config.toml
method = "simmim"
loss = "l1"
conv_stem = false
Rows from block 4 of a small masked image model, named by matrix and row number. Rows with one number belong to one neuron. Each number is 500 + 25 x the weight over its row's rms, rounded and kept within 0 to 999. All counts start at 0. Numbers have three digits each.
After each neuron's rows are labels from the 100 images, of 14976, where the neuron reaches its highest value: "responds to" is what is common among them. Only what is clearly more common there than usual is listed. The data: drawn human figures in many poses. In brackets: how many of the 100, against the usual share in percent.
# fc1: MLP up (model.blocks.4.mlp.fc1.weight, 384x96), inputs 0-95
# fc2: MLP down (model.blocks.4.mlp.fc2.weight, 96x384, transposed), outputs 0-95

fc1.147:493494523537460532461485509536468507496479517509470514485537499505507520495496514489489510510500539503532494506480476517516466477457479466521495499522528499495474475494508487478473490563505495484526530560504463486495509544527466508494458494536501471484451474564530461479462499464513507510
fc2.147:491513533467503514501509509491518495459492532500487479495509510489492475483466533512511485512474513513433490543529474484516465455491481567470501499532454534517501523494529477523496515498526490526515522485505526511534524523491542515458477496440481492550507498501464523511533524495481461462
responds to: white trousers (33 vs 8.2)

fc1.287:505542474508515481505455460491512526484513458498535499491471477516503437490506544490422529488498531542516528508497491486517491458489449492499489505536493565500528478482479489523481504502496517485499505479528477462498538480510526471442490486484492483491516518506512504480488477518528506539
fc2.287:463506480496510484460511542507470472502480537510442530439503515518486531487521496485542508500487494479477494482479485502475501526520503514452468488448475492473503461501521498527470492489526502551469480483476520487524473483554456530527505475500513515499498463487469469481503498506442502476
responds to: yellow trousers (38 vs 8.5)

fc1.76:519479471535525501503452460522474492444481484511497557531489499490518548493485477487515503490545507484484470550498496510451534516504492538499461490517491493516540480498528483523457488516482548494510503449514550518497486515516527486475478504511537494464468539508467517517515491490524507481
fc2.76:498536516517543487503531518501492515526526510465503528502494509508458505473479538470532491489494517490505508454477455494536512492445515535475526539513475514497473508437494471478555501452451522499505478472494545507491502535496470505500521522524491492459522453513479488492496487466477472505
responds to: purple trousers (28 vs 8.4); blue trousers (25 vs 8.4)

fc1.368:476526501526515575504484476520511480509514502507478518466532485482505439502489470500500518504524523536496487448509542479463525477513500528491498526482477493500487538508494538497501505471466509478489491487565516490473488537517471516454519490491509475524458471469498529518531487511482455453
fc2.368:518472457485536549509475536523468488519508498498512508502498517529547463505499474539497495539489494522540493535543456481490546513533502521534501537518477533524491456494510500540490505526508485530520472509525499506496521512529509519534451504478481469459495510479512486533521534481515484551
responds to: black trousers (25 vs 8.6)

fc1.267:468519481536489542541504533489486472527493534513481451499522536496538508526539476475542514500511504490558479503490499567512488519545508514485486486536511458513517484555497501477492533496514485485485524500525525487500500527563539499467500500507502523526476485490464499485524493472483471472
fc2.267:501496477508511518490502508462471473505457474485550485529506487486496475476478501539484484481521494504500500465489472545507544490471508540530505493538484536493510489469464508452502470488458515452507522451539566497542481465467484507530494523491450480533498511507499514488494464500487517515
responds to: yellow trousers (42 vs 8.5); yellow top (36 vs 8.7)

fc1.157:462474486476508535532501514496452495509471515491492501475488490503455502512460487506518506514513503516442493511511510476469536563515514482494512499519522485528497433490503490531447481514523491530516531494507519505529514444501473540463518483498533522513472494493523439525516532504476541496
fc2.157:516479490506483493469522498484514470488475499498525457488547500471526524452547473497492468513470511449527521481474462478511507495487495473521507458482502514475533553500523535475539513502494502500488495502483463492518492562518527514547489514443477510518513520543486509498463480512482458522
responds to: yellow trousers (54 vs 8.5); yellow top (33 vs 8.7)

fc1.165:479425518475479525514511491492484491516525497481479476512508461520486544511492493502532488517526518493495453513488507480469504525506492509486530475550544459541461463549521526513504524492489488484489503512523510529489498448536522541486496496466511483546475501526502453514471537504458510503
fc2.165:458493484457494507466518487520477527470466502495497500490530494509489502515513415454498491512478490528474517511535484534495509532487504474475466506469481521530508525494505513533467481507478492561498517511496529478547496549511501543535468469506515535457475484490530464517516474522519495502
responds to: yellow trousers (50 vs 8.5); yellow top (27 vs 8.7)

fc1.236:431482486518463510478511489482502475475518501502518474489515531523528482525482491511467456497489480480545501468488475491485530515508494498521514531494498486462515464426506525492499463530494518512531497525470500491531521502485504550514471521474512491519508514556508437487472528510531465468
fc2.236:484482525454498502531478515463494553466484473511497471495513503485484479523471506501508472478518492525508501455506470503495516473538492486481529497513479517502468499556514536505539500549505464540498470485484477499450501544515528479518545478467460518492501475514484493505558454475470496519
responds to: white trousers (40 vs 8.2)

fc1.383:499455461487503478536524544480519507490538487493525514543439479509485514489502452486484457527510527504512533506502485527532494534535483493509517505472512460489489530483503515482490565511472501499463479504512532459463515494485452482496475493454513503481508437488533473503520506522483491507
fc2.383:504520502492495502514542506471509473523499472531509520484502505501504515482450477533506454528556513454487531488502487542493499477496484477488539492501496514527481487466540518472434527520537492462563490469481495541493480529513497488494495518494487521482521452495509470507564478506510532491
responds to: white trousers (28 vs 8.2)

fc1.52:509496514495482544519517474495524471483533534528545479526519469453546530528560463508497509516468498465516488495457500456500504511487508511540510537485498475485518475516481452493501517533470488493532488516482500495512510496476535477499502516486519513501500452513487552473482489466516568512
fc2.52:482513504470495518490473485477522469499488486513542499495487509486526485504521521587496463535489471489514534486539498450519501454518511482540538540520500490525505533478546488508479522534494516483525500541499468518536534507485502478490422484496496517490509499504485461512514519479475503527
responds to: purple trousers (41 vs 8.4); purple top (30 vs 8.1)

fc1.348:502474532525513488542546494489545466480496463491505502504516484475454547476464515501516511504525496502519514455508489478478534515492480475531480501494498508520464483486468520501487572469485477445465504513479491508497491512451507507566488527489500493475498497468519478530527515496531545474
fc2.348:505444515515454493543458522480530479473511543467507482505478508485515518532467498512488475510498505489508511459481508494529470491533504528549495474516516481474498524530569506520462528462493490483535474524527479510525515477514507515452536529480511517482522507527530499537472465470510485515
responds to: white trousers (43 vs 8.2); star jump (40 vs 6.2); white top (40 vs 8.6)

fc1.138:499501492538495484503486495483468504529575512513490499486518545472482458443476506503516528575535479500467502487532496451484516466476525495516524518492514468528459485499541505503528482521488448526520475488523505482499487499525467482502453539517511544477492514498475497472501514496499509500
fc2.138:470536486510498521492504504523490487559514509533502505527507473493530469437471511516478522522461551512519481485525465486473514519534452506508510533515507486488504437465500474533497529546509489539463483535526476469519496503525490468493517509504485511541470493503470502516472499525463529496
responds to: black trousers (54 vs 8.6)